From a checkpoint of a small GAN: discriminator norm batchnorm.
Rows from block 4 of the discriminator, named by matrix and row number. Each number is 50 + 10 x the weight over its row's rms, rounded and kept within 0 to 99. All counts start at 0. After the name is the row's rms in percent of the matrix's.
# conv: 3x3 conv (discriminator.blocks.4.conv.weight, 128x128x3x3), inputs 39-41, a 3x3 kernel for each
conv.0 130:37 50 39 50 50 50 37 50 50 28 50 30 50 50 38 21 35 50 50 50 50 50 61 50 50 50 66
conv.1 123:50 62 65 50 50 57 50 37 50 50 50 50 50 62 50 50 50 50 50 70 78 43 64 76 50 50 65
conv.2 094:50 50 50 50 50 50 50 50 50 50 50 67 50 50 50 50 50 50 62 50 70 50 50 35 50 50 50
conv.3 115:50 35 50 50 50 64 50 50 50 50 34 50 39 50 50 22 50 50 50 64 50 50 50 50 50 50 50
conv.4 147:38 50 50 50 50 37 37 50 40 50 35 50 50 59 50 50 50 46 50 71 72 38 65 50 50 50 50
conv.5 109:38 37 50 35 50 50 50 50 37 50 50 50 50 64 50 50 50 50 50 50 50 64 68 50 66 82 76
conv.6 119:50 79 50 50 40 50 50 50 50 50 64 44 50 50 50 57 50 44 50 50 44 34 50 32 50 70 50
conv.7 108:35 40 50 50 50 50 50 50 50 71 60 50 50 50 50 29 32 50 50 50 36 50 30 31 50 50 50
conv.8 107:50 50 50 67 50 34 41 50 50 96 94 99 81 83 85 74 67 71 50 50 50 36 50 66 50 50 69
conv.9 103:50 50 50 50 50 32 50 50 50 50 67 50 50 37 50 24 33 50 40 50 58 38 50 50 50 50 29
conv.10 062:50 50 50 50 50 50 50 50 50 50 27 50 50 50 50 50 50 50 50 50 50 50 91 50 50 50 50
conv.11 117:31 50 25 50 50 26 37 50 33 34 50 50 50 50 36 50 50 50 35 50 50 50 38 50 50 50 50
conv.12 131:36 50 42 50 50 50 50 50 30 34 37 50 50 26 50 50 50 50 39 50 38 38 37 50 41 50 50
conv.13 098:67 50 50 50 68 50 50 50 28 50 50 50 50 38 50 31 50 50 62 50 50 50 50 50 50 50 50
conv.14 092:50 50 50 50 50 50 65 50 50 35 50 50 41 69 65 50 50 67 50 50 50 50 71 50 50 50 50
conv.15 089:50 50 50 66 61 69 72 50 50 50 50 50 50 50 50 50 50 50 50 61 50 73 50 24 50 34 32
conv.16 086:50 50 50 50 50 32 50 50 50 28 43 50 33 50 50 25 50 50 50 50 50 50 28 62 50 50 50
conv.17 104:50 50 37 50 50 70 32 50 50 50 50 50 50 50 40 50 50 50 35 50 50 50 50 50 50 50 50
conv.18 123:43 50 50 50 50 50 50 50 50 50 42 50 50 61 30 26 18 28 50 50 50 50 60 62 37 50 50
conv.19 061:50 50 50 50 50 50 50 50 50 50 50 50 50 26 50 50 21 50 50 50 50 50 50 50 50 50 50
conv.20 104:50 50 50 80 30 25 50 32 50 50 50 46 50 73 50 50 50 50 50 50 29 50 50 68 50 50 50
conv.21 108:50 50 50 23 50 50 41 39 50 50 50 50 50 70 80 50 50 79 50 50 50 50 50 50 60 50 26
conv.22 088:50 50 50 32 50 50 50 50 60 50 39 25 50 50 50 50 50 50 50 50 50 50 50 50 50 34 50
conv.23 067:50 70 31 50 50 50 50 30 50 50 50 50 50 32 50 50 50 50 50 50 50 50 64 50 72 50 69
conv.24 089:50 50 50 50 50 50 50 50 50 50 30 50 66 50 50 50 50 50 15 50 33 36 50 25 50 50 50
conv.25 115:36 50 50 25 50 50 33 32 50 50 50 50 50 62 50 67 71 79 50 35 50 50 50 38 31 50 45
conv.26 079:50 50 50 50 50 50 50 50 58 50 31 50 64 50 50 65 50 50 50 50 80 50 50 85 31 50 71
conv.27 070:50 50 50 50 50 50 50 50 50 30 70 50 50 50 50 50 50 50 50 50 50 50 77 50 50 50 73
conv.28 117:35 35 50 34 50 50 50 50 50 78 64 50 65 50 50 50 50 65 66 36 73 50 50 81 50 69 94
conv.29 086:50 50 50 50 50 50 50 50 64 50 50 50 50 65 50 50 60 50 50 50 50 50 50 50 50 50 50
conv.30 122:50 50 50 56 50 50 50 50 50 39 50 28 50 50 58 50 50 59 37 39 41 50 50 30 50 25 50
conv.31 099:50 50 50 50 50 50 50 40 50 50 50 50 65 50 50 50 50 50 50 38 32 50 50 39 50 50 50
conv.32 122:50 50 50 50 50 50 50 50 58 41 39 26 50 27 37 50 32 50 50 61 50 65 50 50 50 50 50
conv.33 066:50 68 50 50 50 50 50 66 50 50 67 64 50 50 50 63 50 50 50 50 50 50 50 66 50 25 63
conv.34 096:23 31 39 50 29 50 50 50 50 50 50 50 50 50 50 50 50 50 74 50 50 50 50 50 50 50 38
conv.35 127:65 63 50 50 50 50 50 75 66 50 45 50 50 50 50 33 50 50 38 50 30 50 50 27 50 50 50
conv.36 104:25 35 41 50 50 50 50 60 30 50 50 50 50 50 38 50 50 32 26 50 50 50 50 66 67 50 50
conv.37 110:50 50 50 50 50 50 50 50 80 50 50 50 34 61 50 50 31 50 50 50 50 50 59 50 50 36 50
conv.38 088:50 50 50 50 50 50 50 50 50 50 50 50 50 33 50 50 39 50 50 50 50 50 50 26 50 50 50
conv.39 069:26 50 50 68 50 27 50 50 26 50 50 50 50 24 50 50 50 81 19 18 50 20 50 50 28 50 27
conv.40 098:50 50 50 50 50 50 50 50 50 40 50 50 50 50 50 50 32 34 50 50 35 50 50 50 50 21 50
conv.41 132:50 50 50 50 50 50 50 50 50 42 50 50 50 61 50 38 50 50 50 75 50 50 50 50 64 50 30
conv.42 081:50 60 50 50 50 50 50 50 50 62 35 50 50 30 68 50 50 50 28 58 50 50 50 26 20 50 22
conv.43 094:50 50 58 50 50 65 50 50 69 50 33 50 50 50 50 50 27 50 62 30 50 50 50 50 42 50 50
conv.44 061:50 50 50 50 20 50 26 37 50 50 50 50 50 50 50 50 50 50 50 50 50 50 50 50 50 50 50
conv.45 100:50 58 50 35 50 51 33 67 35 75 50 50 50 75 50 68 50 63 50 50 50 50 50 50 50 50 50
conv.46 086:50 50 50 61 64 29 50 39 50 50 24 50 50 50 34 21 50 50 50 50 50 50 50 27 50 50 31
conv.47 104:50 50 50 71 69 50 50 50 50 50 50 50 50 50 50 37 50 50 46 50 50 50 50 50 64 63 50
conv.48 075:50 50 40 50 50 50 50 50 50 50 33 76 50 50 50 35 73 50 50 50 50 38 50 29 50 50 22
conv.49 066:80 50 50 74 81 50 50 50 50 50 50 50 80 50 50 50 50 29 73 50 50 50 78 76 50 50 50
conv.50 103:33 50 50 50 50 50 50 50 50 50 50 50 50 50 50 50 50 50 50 41 50 50 50 50 50 50 50
conv.51 093:50 50 50 50 50 50 31 50 50 50 50 50 50 79 69 69 50 50 50 50 50 67 50 50 80 94 50
conv.52 082:50 50 50 50 50 66 50 50 50 72 71 50 50 50 50 50 50 50 50 74 50 50 50 50 50 50 50
conv.53 081:50 50 50 50 66 50 50 50 50 50 64 50 50 50 34 71 50 41 50 76 50 50 50 50 50 66 50
conv.54 122:50 50 34 32 29 36 50 28 50 50 37 50 41 50 50 50 59 50 50 50 50 50 50 50 50 50 50
conv.55 087:36 33 50 50 50 50 50 50 17 15 62 50 50 50 50 50 50 50 50 50 50 50 63 50 72 95 50
conv.56 087:50 50 50 50 31 50 50 50 32 50 50 31 50 50 50 50 26 50 50 50 63 35 82 50 50 50 69
conv.57 132:74 50 50 50 50 50 50 50 59 50 68 50 50 50 50 72 50 75 62 50 50 56 50 50 50 31 50
conv.58 086:50 76 72 50 50 50 50 50 50 66 50 50 38 39 50 50 50 70 50 37 50 30 35 50 64 50 50
conv.59 094:50 50 50 55 50 50 50 50 50 65 50 35 50 40 50 79 50 50 50 50 50 50 36 50 50 50 50
conv.60 133:50 50 42 39 37 34 46 50 50 77 50 65 79 50 72 50 63 50 50 50 50 38 50 37 50 50 50
conv.61 065:50 50 50 50 50 64 50 50 50 50 50 71 50 37 50 50 50 50 50 50 50 50 26 50 23 50 50
conv.62 095:50 37 59 50 50 50 50 50 50 50 42 50 50 35 50 37 50 31 38 50 66 38 50 50 50 50 73
conv.63 109:50 50 50 50 40 42 36 50 50 50 50 50 36 50 50 23 50 21 69 70 36 50 58 50 50 50 50
conv.64 073:50 66 64 68 50 50 50 50 50 50 50 50 50 50 50 50 50 50 50 50 60 50 50 28 50 50 50
conv.65 096:21 50 50 23 50 50 50 50 64 50 50 50 50 50 37 35 50 36 50 76 50 83 95 68 50 50 50
conv.66 089:50 50 50 50 38 28 50 50 71 62 50 50 50 50 50 27 27 50 50 50 50 50 50 50 50 50 37
conv.67 066:50 50 50 50 50 50 50 50 50 50 27 50 50 50 50 50 50 50 50 50 50 50 50 50 50 50 50
conv.68 077:50 50 50 50 23 50 78 68 50 50 50 50 26 50 50 20 27 28 50 50 50 50 50 69 50 68 50
conv.69 087:25 50 50 50 50 29 50 50 50 70 50 50 50 50 38 50 50 50 33 50 50 50 50 50 50 50 50
conv.70 110:37 50 46 50 50 50 50 50 50 50 76 50 50 65 50 50 57 50 50 50 50 64 50 61 50 50 39
conv.71 075:50 50 50 50 50 50 50 50 50 50 50 50 50 17 50 50 36 50 50 50 27 50 50 50 50 66 50
conv.72 108:42 50 68 68 50 50 36 34 50 50 36 50 50 35 50 50 50 50 50 50 50 50 50 50 50 50 38
conv.73 071:50 38 50 37 50 50 50 50 50 50 50 38 50 50 35 60 50 50 50 67 50 50 50 50 50 50 50
conv.74 074:50 34 50 50 50 74 50 50 50 28 50 50 25 62 50 50 50 50 50 37 50 63 67 50 50 50 50
conv.75 071:50 50 50 50 50 50 62 50 50 50 50 74 22 50 64 50 50 66 31 49 30 50 50 50 50 50 50
conv.76 075:25 50 50 50 34 50 50 50 50 33 50 50 50 50 25 50 54 50 32 50 50 50 67 50 50 50 50
conv.77 087:50 50 50 50 34 50 50 50 50 50 50 50 50 50 50 50 50 50 71 50 69 32 50 62 76 50 70
conv.78 090:50 36 50 50 35 36 50 50 50 65 68 67 69 50 68 77 75 50 50 66 50 50 38 33 70 32 50
conv.79 109:50 50 68 65 50 68 50 50 50 50 63 58 50 50 50 61 65 50 50 50 66 50 50 50 64 66 50
conv.80 089:50 50 50 67 50 50 50 50 50 50 77 68 50 36 50 50 50 50 50 50 50 50 65 50 50 76 68
conv.81 092:26 31 50 50 50 50 50 50 50 50 50 50 50 33 50 50 50 25 50 50 50 29 50 50 61 66 50
conv.82 067:50 50 50 50 50 60 64 62 63 50 50 50 50 50 50 50 50 50 50 50 71 70 69 60 33 50 50
conv.83 079:39 50 50 50 50 50 50 27 32 50 50 30 50 50 34 50 50 50 50 63 50 50 50 63 50 54 50
conv.84 132:71 50 50 50 50 50 37 50 50 35 32 28 38 50 36 37 50 39 50 50 40 50 50 38 65 50 33
conv.85 069:50 50 50 50 50 50 50 50 50 50 50 50 50 50 50 50 50 50 68 50 50 13 50 50 74 50 28
conv.86 120:50 63 75 50 50 68 37 50 58 50 50 41 50 50 50 50 50 50 50 50 50 32 50 50 50 50 36
conv.87 092:50 50 50 50 50 22 28 50 50 50 50 33 28 50 50 50 50 61 37 50 50 50 50 50 50 50 50
conv.88 109:50 50 50 50 57 50 50 50 65 50 50 50 50 50 50 37 42 50 59 50 50 50 61 50 50 50 50
conv.89 148:39 33 39 39 36 50 42 50 50 36 28 36 50 20 21 34 26 18 50 38 60 26 22 50 25 50 50
conv.90 117:50 70 50 50 60 50 50 50 50 50 50 50 50 50 50 50 50 50 50 71 68 50 50 61 50 37 50
conv.91 100:50 50 50 50 41 50 50 50 50 50 50 50 50 50 50 62 50 50 50 50 50 50 50 36 50 50 35
conv.92 083:50 50 50 36 43 71 50 50 58 50 50 50 50 64 50 50 26 50 50 50 50 50 50 50 50 50 34
conv.93 108:50 62 50 50 50 50 43 50 50 50 69 50 50 50 50 50 50 84 50 50 66 29 50 50 50 50 50
conv.94 114:36 50 50 50 20 50 39 50 50 50 50 35 50 50 50 66 50 77 50 28 50 37 50 16 20 15 27
conv.95 096:50 62 50 50 50 50 37 62 66 61 69 61 50 72 50 50 50 73 50 50 50 50 50 60 30 18 50
conv.96 063:50 50 50 50 50 50 50 50 50 50 50 50 50 50 50 74 50 50 50 50 50 50 50 50 50 50 50
conv.97 149:27 50 40 50 42 36 44 50 50 50 50 50 50 38 29 50 38 36 50 50 50 50 50 63 50 42 50
conv.98 130:50 50 50 50 50 50 50 55 50 50 61 66 50 37 50 50 50 50 33 50 50 36 50 43 60 50 50
conv.99 068:50 50 50 50 50 50 50 35 27 32 50 50 50 27 50 50 50 50 50 69 50 50 50 50 50 71 50
conv.100 074:67 50 40 36 50 50 65 50 50 50 50 50 50 50 50 50 26 50 50 73 66 50 50 50 74 23 50
conv.101 085:50 50 50 50 50 50 83 50 50 65 50 50 74 50 50 50 50 50 50 70 66 69 50 50 84 50 50
conv.102 108:50 30 50 50 50 50 29 50 50 50 50 50 50 39 50 50 50 50 50 50 50 38 50 41 50 50 38
conv.103 097:50 50 50 50 50 50 29 35 50 50 41 38 50 50 50 50 39 33 38 50 50 50 40 50 50 32 50
conv.104 110:35 50 64 50 50 50 36 50 50 50 31 50 50 50 50 50 50 50 50 50 50 50 50 50 50 50 50
conv.105 112:50 50 50 50 50 50 50 50 38 39 36 35 61 50 50 50 50 72 30 50 50 25 50 50 50 50 50
conv.106 101:50 50 50 40 50 50 50 50 50 50 50 50 50 50 50 50 50 50 50 50 50 50 50 50 50 50 50
conv.107 117:50 59 39 50 50 50 50 43 50 57 50 50 60 50 50 50 50 50 50 50 64 50 50 50 50 50 50
conv.108 132:50 50 33 50 50 50 42 50 50 50 62 50 50 40 50 63 50 50 56 50 50 32 40 63 50 60 50
conv.109 098:50 50 50 50 30 50 32 50 50 50 50 50 58 50 50 50 50 50 50 50 26 50 73 50 64 71 50
conv.110 083:50 50 65 50 50 50 56 50 50 66 67 34 50 38 50 50 34 50 50 50 91 50 50 50 50 50 50
conv.111 146:24 50 33 50 50 40 50 50 50 50 50 70 50 50 43 50 50 57 42 50 50 42 50 59 50 50 50
conv.112 077:50 50 50 50 50 28 50 61 28 29 50 50 31 32 50 50 50 50 50 30 50 50 50 68 50 50 50
conv.113 123:38 30 23 50 24 26 50 50 50 30 50 31 31 50 32 50 32 50 50 50 50 18 50 50 38 32 35
conv.114 063:50 50 50 50 74 50 50 39 50 50 28 75 50 50 31 50 50 50 50 50 50 50 50 50 50 50 76
conv.115 122:50 50 50 50 35 50 50 50 50 50 50 50 50 50 26 50 50 50 79 78 50 50 66 50 67 50 50
conv.116 115:36 50 50 50 50 50 50 30 50 64 68 65 50 61 59 50 50 50 50 38 50 50 35 37 32 50 50
conv.117 117:65 50 62 50 50 50 50 50 36 50 50 50 50 36 50 50 50 50 50 50 50 33 42 50 27 50 50
conv.118 102:74 50 50 50 50 35 50 50 50 50 35 50 50 50 50 50 50 50 50 50 50 72 69 50 84 73 72
conv.119 100:34 50 50 50 50 50 50 37 50 50 50 50 33 33 50 50 50 50 50 50 50 50 50 39 50 50 50
conv.120 073:50 50 50 50 50 50 50 50 65 50 50 35 50 50 89 42 50 50 50 50 50 50 50 50 50 50 50
conv.121 078:50 22 50 50 38 50 50 50 50 35 50 50 74 31 50 50 50 50 50 50 50 50 50 27 71 50 50
conv.122 107:50 50 50 50 50 61 50 50 37 50 32 50 40 38 50 55 50 50 50 31 39 50 64 50 35 32 50
conv.123 128:55 67 65 50 35 50 50 50 66 61 50 59 50 75 60 71 62 65 59 50 39 50 50 42 50 50 50
conv.124 108:62 50 50 73 77 60 50 50 50 50 50 50 50 50 65 63 63 69 50 50 50 50 79 71 50 73 85
conv.125 083:50 50 50 50 50 29 50 31 50 43 50 50 31 50 33 50 50 50 21 50 50 50 50 50 50 50 41
conv.126 066:73 50 40 50 50 50 50 50 50 50 39 50 50 50 50 50 50 50 50 50 33 31 50 50 50 50 50
conv.127 086:50 50 50 50 50 50 50 64 50 50 50 62 50 50 50 63 50 50 50 50 50 50 50 50 15 50 50